A small autoregressive pixel model, trained from scratch: 8.7 epochs.
Rows from block 4 of a small autoregressive pixel model, named by matrix and row number. Rows with one number belong to one neuron. Each number is 500 + 25 x the weight over its row's rms, rounded and kept within 0 to 999. All counts start at 0. Numbers have three digits each. After the name is the row's rms in percent of the matrix's.
After each neuron's rows are labels from the 100 images, of 14976, where the neuron reaches its highest value: "top examples" is what is common among them. Only what is clearly more common there than usual is listed. The data: drawn branching plants.
# fc1: MLP up (model.blocks.4.mlp.fc1.weight, 768x128), inputs 0-63
# fc2: MLP down (model.blocks.4.mlp.fc2.weight, 128x768, transposed), outputs 0-63

fc1.630 093:523521496488512469484470436476490491514492486494502474522504475473499532531444484489528493477479471517495506489499488545486495490497464480512516509509549502485513520477500506436522520495514497
fc2.630 098:436469507520501460468509527504529494506512510479479503472474512513465460532484467434487524507530517466489493505447476497497533532489496486460497511502513505496523505591481506523533478529538532
top examples: autumn leaves; two-way forks; wide

fc1.505 096:520482540474448479470502503438494465473508481474470536512523454528517558466514498523482525476504517513528461562543501491549474501483487497524509456533484530492493500482533510506462472464486477
fc2.505 103:493500454513526504507493501541522524505515448498520528450480540501513457511498460496524479502520471497481513467488533478522479535509493507508497558478523458573501478506521466468542494492486507
top examples: wide

fc1.60 116:548531480508457473511473499501500518545487516480487472532484484467463475520466522503486477490506473536451524527529524492550483548506552513512504506479505500495516527506486537516478482526511477
fc2.60 088:479511484481488506530493478518491486434507476516503505502464487513536474492462505469518512485501512498528509497507482547495485447499492525511547491517509516498489476554525513464492510478485557
top examples: white flowers

fc1.590 105:511471535475492524453472496491506483535492460448501476519468485494477510471477497527503470521483485490510530531473481484467517489476509528493524499496491475552523503513455500465532433526519512
fc2.590 103:518533484471529503496504500522504500516507491526473527479528471515509495512526499504487475484526487501511480501503532455510491491490530467536478505515523479476473486503501470543445505540438508
top examples: white flowers; night

fc1.571 095:535488535502512470516481470489479509504479565501494503496476496521544454478479473506511460504449488500502481501522507456487471455432535520541506529536518506496510502472515533428497505498453464
fc2.571 098:511508527489487498494518514503513444509566485518513535501529465502470499513532449473490496493486474473491453508524524521519510496530521503450508493483474495489512482490510488510494459485551509
top examples: two-way forks; red berries; wide

fc1.83 085:476467510468502457487499515462497534516502496498509427468449462500490524474464462454482489548528476503472482496500488542523465554488479477495494493445520473534522501560479494511502499472550470
fc2.83 093:519527500547494521499474478500464507521452481499519515512507480500580491512519547511530479501449510473491533493485485531490513482546543519518477460550484530474503486488497547504491518535476493
top examples: white flowers

fc1.404 089:508493536503440525534493499519532517540490512486496533494522509497501480514577463491493485510467499519461501515466510520452492504486495512493510487491556482471538508483486486547475478504518495
fc2.404 084:509495481491491498440527507497473503484452525487488475502505518508504515503482544492451525484470518497524492481520535482524473516501492498486436524511426531522460472515506503492511515502482499
top examples: two-way forks; autumn leaves

fc1.280 104:514446490487502524503488499540511500433532537473492492490444508565507521463517521487500508503495510560478514495506514501529449477471519498486523450498518490514504525523466516511497483516461522
fc2.280 094:478565537516471480491476464519490509531468497485489523507541486458541500490484481499457500507504475455492489540465467479488538492502457473516425561509479479532503496501483488477501511472489494
top examples: white flowers

fc1.372 113:486534525489545495519482445462526499505446467485457485476429459468475491516496469489477534518456454459485494498508488482471459529478498479478496557490520512505530471525530470487499486483522490
fc2.372 088:544495537514459501512525544522441536490530488495511518528492516456502514519490486492461511503553486523496510490499537492497476505515486492484531496476483504510498478469455479532500516456476468
top examples: autumn leaves; leaning right

fc1.645 102:499510510485489478562487509531472467498500474521502524506522468524470541540553547495482476501474508468521530541491483489519499501491486492511501522529499494480463532497511524482494565504531536
fc2.645 103:515506472520509504480504437469456534509488483469473455506494503429483494463454492465502489515515540518455487525521481520459494478523505489494487475487513543492518485483526479480484491475465526
top examples: wide; two-way forks; bare

fc1.183 110:519528493493517494503485506524477533519460522415488502524478528503499491521479507530501520552524515485502501556464524491538504489529472518498480455506554520489517483522514478537522468503544512
fc2.183 084:504515480497511535522518467441523530468506501545501491470508479527523501465503453463516486463461496516517522472525511495471480493487522466518529520480490532501457513507514491493467528544484482
top examples: narrow

fc1.263 096:495507510495412483560513468455458548507489505528475498495514454479525490473518497473531480527509492542493463562475501501521520502500491531521512492497484507539526512517537500534521476508490519
fc2.263 110:417516495508536489514486514530520497482499466506483520500516493531491548501490505467500507477496535459488499437506493517501504500505545509488499531516518532495492502469501540506508524476503484
top examples: white flowers

fc1.99 084:511467454490521438532503459489496504484517509461478507511535532486521516484539477488501529526511493482516483501519512510519496474532504511454500482511488504507500526508506451512487484518462489
fc2.99 087:468549503506494503463490483484486530499467497486552481489483496500501470502506540527525536517521452527461507467488460492487479539471499489509473488460492504517504482492444481492531522478517507
top examples: two-way forks; wide

fc1.731 112:476510515495494469495510465544512466516482543474500498528504502494502523492465527509501527516510485509506487524485475500500461449495567517513505502514474491483543514485528539511527517480495520
fc2.731 099:522514538521520490518528522475513509501508489487499529469493518476539460504468493498461504479531471498537492493533511488479490488530465491461514480517543517482463503528459510491493504489476536
top examples: red berries; wide

fc1.585 107:500494504530485485434470552482526492520524465490455503496498509483520474528519559475473495518465527511488504532512459478497502489510523498487513470532484508540534530492500477503466480493504471
fc2.585 106:495490505473519538538514476558517496495496553507501477475481514465465449481516475574521510509469498497499485511486527487498483466510451518491459513505515509465489477508465501502467511487536485
top examples: thick trunk

fc1.465 095:492534500516526492561505526523481467534538509478520500476412463482510481471514498538504543487480520505516466521517512476468504485468511520490508541500521448501514516477510509508502542495523493
fc2.465 092:507516548484490499513497467491477487425549466558544497489530493519454511514480513493468506504503454472511471495486475511494506532540483505499524474512507592530477478534556492544488485479459482
top examples: red berries; two-way forks; wide

fc1.661 088:495515516522484493468525514508517485516492519506491475506510508500511501486516471495512470504504501474486537541512504464514471505445539504579491494459509510514516508465544490510547493502515486
fc2.661 101:520492481436479496505499540469449472472501510496519460538478495486490499493510550483495479464533508516498497520530511518497534480512458522492502485474513506447513512537531513506475504533457481
top examples: narrow

fc1.741 101:489509504507486490484446492522486551567506497506489506519470456511507502459528498475500441552515542513488521513468515480489466522501501468492521509490518473487544534474487486501538551508519496
fc2.741 097:521499478479494490451505496504494546492498491519504525509488471544543490494485545499454509490536486500516476522521502534488509512482478538511503548509501521506533486553495485511481488541523503
top examples: thick trunk; wide

fc1.234 108:502528497516517512476498508534475499526487512515449495502486500503491555485503488498546505457476503484445514469455512527475505483479463479513540480529528499494496502513520523490522492468480510
fc2.234 115:481459487488506469470483536502501447529461557522491520498504483479516465480505444486518490535473508495517457498516507497518534526497475509511513487502485497512506479521488502517478443512565580
top examples: autumn leaves; night

fc1.432 092:478448500491507472525497472560506509428504550499512487502460476520497478506510582497496519465466513499526491455506489471490504498508455529529527519497515435492500461500495549505486477485521514
fc2.432 103:421521493500495499513484515511493492490494482506478485516536455491490482535514450510492553498528502477483474518477515486509489506473477492456501473517497485473483505506469491488463516451568506
top examples: night; red berries

fc1.635 106:449528526544487507475533484510526491477537517508494493496524516529514499482496525477516511494542486493437471491456519532514479511497528490540522554483504482511498487489472483516522483526469515
fc2.635 100:496485508510520485529514471490466492481478481465491502481498503485512516445535440478516495518550507535498537521490503467497484524501495494474497472496486495521471502504545555480513536517520451
top examples: narrow

fc1.547 099:542522503470506548484541483463443498515502532475482451534480506492550477505481510509505470520487510535464484479504502504515496519486509518488509514505488467509524509514532509495546478509507503
fc2.547 100:544516487511497483524474489540513500529526478497476504527541514470500487505471532462481501514514490498482438493471510504497480521498491507508494528416497523496492502513485513486492519507501519
top examples: night; green leaves

fc1.98 106:492492517515498463551507544503495522512526505518449508502528506525521492514510522478467524544514499513515535511484494505502518516482518484510505552517497560447495530512488507473549440491495470
fc2.98 095:542496494455504477497518482532519483463500510510540493508520514500523505497503504524507447472495513475474469520487516497506513455532459503507512519483505506512529473479543516507509477524478451
top examples: autumn leaves; night

fc1.5 099:505477526497499556494538516474507517533525529486482480533463506507538474519474497486499523483436498511471496512536457470486463542499492500551531527521514519490516552474487496517510515487563517
fc2.5 095:491490511521518463488490509529492501477446460504515480508511527515500516465496494514467493478502510479476547478493550503525525487503539485480468457476500536490487491493475508471507499517445539
top examples: white flowers

fc1.108 123:543482539518495476459532517519530514516491500494531478500535530484533514514507491502526534469464503521525527522462516510465533502496509517508445501506505480491482535500515525481455494496497497
fc2.108 112:459497498497474466537553520511485509495488503508494506473507467514467480500538508477469476535527484482491493515504503493514439554504521511500526507498486493471493467486523479539552492474497512
top examples: wide; green leaves

fc1.397 092:493556528515471492546501498520498485515477482548526519547498486485522520530539489501535518504515533510521484509475502493536504524506517548544463514529540529513509539526517494505479502440491548
fc2.397 106:529499494533502507503510494506473482539497494499497510509493461475498493537470455483496515497506505503490505525491497509489522441476485537517495452416504489481514526527563543521500468515503487
top examples: white flowers; two-way forks; night

fc1.285 097:464510516496474479486488492494499489481462511462487500490546455513512506464544500542498518491506436538483465491540481478481490497483525537512450469499503506485509447524552503512540488479496481
fc2.285 091:507522486494509511527520454526500552503489484525520528511497557530522466489507518528511515499517501498491494506510532500509476495496477470514526531483490468527474516491501524488513512448496477
top examples: two-way forks; wide

fc1.334 100:500496487490456493502510466487570519487478511549503506533524557516491520480498467487492485479484481482503462513465488524490494512467490496552522430450539484482474484515517502506473494493513475
fc2.334 091:488488427497473490483501529467480484523502469512508481496456493503512502516504507509507531501515489501492478527530468493531503485517519457457500555552484495505487501472520487523488480562486481
top examples: two-way forks; white flowers; narrow

fc1.734 098:528537457473493524489517517501489528505516474520503516501514484540501495464503535477504515467544495472434508522492470481521484487473527535515538513500480520491498500541486465536500491501514486
fc2.734 087:486489565499489483514500485539525461488472504524532495468506489520485514452493477508519522520536500520563498487498485487440519502508472507470503495496516480537489488486479529517470502525518509
top examples: narrow; green leaves

fc1.278 103:499536523504487492488507461510474487520529514476541470551508475472516515531447494495525528485453500473506507529474530530468462531477468492471506523475534502498489535476512511493516464509522452
fc2.278 107:497427519513509469502506522498528484518495479526470508496509528508489452502499445462510490497541512495476464487452499512481538493510469470415512501488508481476516507555480508487510505510510537
top examples: autumn leaves; wide

fc1.143 098:478520522494487479481550538518458501570481514495482500501491489497550506491489526499475508522500487485443502507528476502539491514472478503512482473492522517537501522438494504507503485507583499
fc2.143 105:503493505517538540453509477512523479487488449483535468548520512491473497488491468540471468473481550459494532486475515451514504506508501494507478490506464498493458520514517514485526505492473506
top examples: thick trunk

fc1.184 113:455552441521524508549487455563487517521505518550501533461495504526485524460498518495500497436534481514490519497539497501505513522486529521482527480485503482474520513517522499544498508467511505
fc2.184 115:544512529504470536549478476464511481500501493528461461540494542477498490496504527469492488528476474478502499498496515511484519478496525508494511517540542496516471454460479520519517514541511505
top examples: wide

fc1.537 086:523508552515518499537503495462516552486499498518496508514500537504570490517513490503505493528532490538561484527459492486509471478483469487495551505513519546529547496496530455499470514489494478
fc2.537 104:486470494532494509466485515535492468509451520529541555505525468464460474515496510486479482469484514492511506505510527511486520475490537521486474532477498499499458537526490496467501551525510480
top examples: two-way forks; pink blossoms; leaning right

fc1.323 099:479490525505479485480532521545510502458483493540493491510584484507515488514460509512491505530508506513471460500495535512545480502471462503510479440473537517478489520484520538479481499482479463
fc2.323 107:485521499496510486502533516486483484508493488550498532463524490497499515463489481493507522521516507515555482532553486506490448635506519545487526514498467513484505528512497478494513476511493490
top examples: wide; two-way forks

fc1.199 096:503503490547487503514534487429449527532496495505538478497517505506483498547485479500539465523490536478487512548449537510521484504494498486496482477527524450485497506526530496497544510489537443
fc2.199 088:541497519483490491512480485507551506483463508515493496498488526508524503464516519500506501509547460485528489493512509477508497502491498475504525508470463535504485530423470540522450472505459528
top examples: two-way forks; thick trunk; wide

fc1.10 100:469482483513464477505481510507538495486497497499499498536541479511487496438543486498502571500538546485465498510466493518457498496475502509510480530494540435483583507519531510432482483475491474
fc2.10 090:471492482518508505495485459481524548453471482514481470509481500494509516515529505502486502503547528510507527478547515485467504492510462476510505506500500536532502483530489484519454524503529487
top examples: night; white flowers; wide

fc1.736 085:444511457517511485504506484483507508523496522485464513488512541530528489467436520518483505490528490533486483502493505469539508543536501491459516491546520496517514488477444497515519494465498466
fc2.736 075:473508528487468485508582502470483504496469533530511500495477499483536489559566517496493518525485467509519485501496530514459445506481491517479510518502439476513512518524523483503528507548492508
top examples: narrow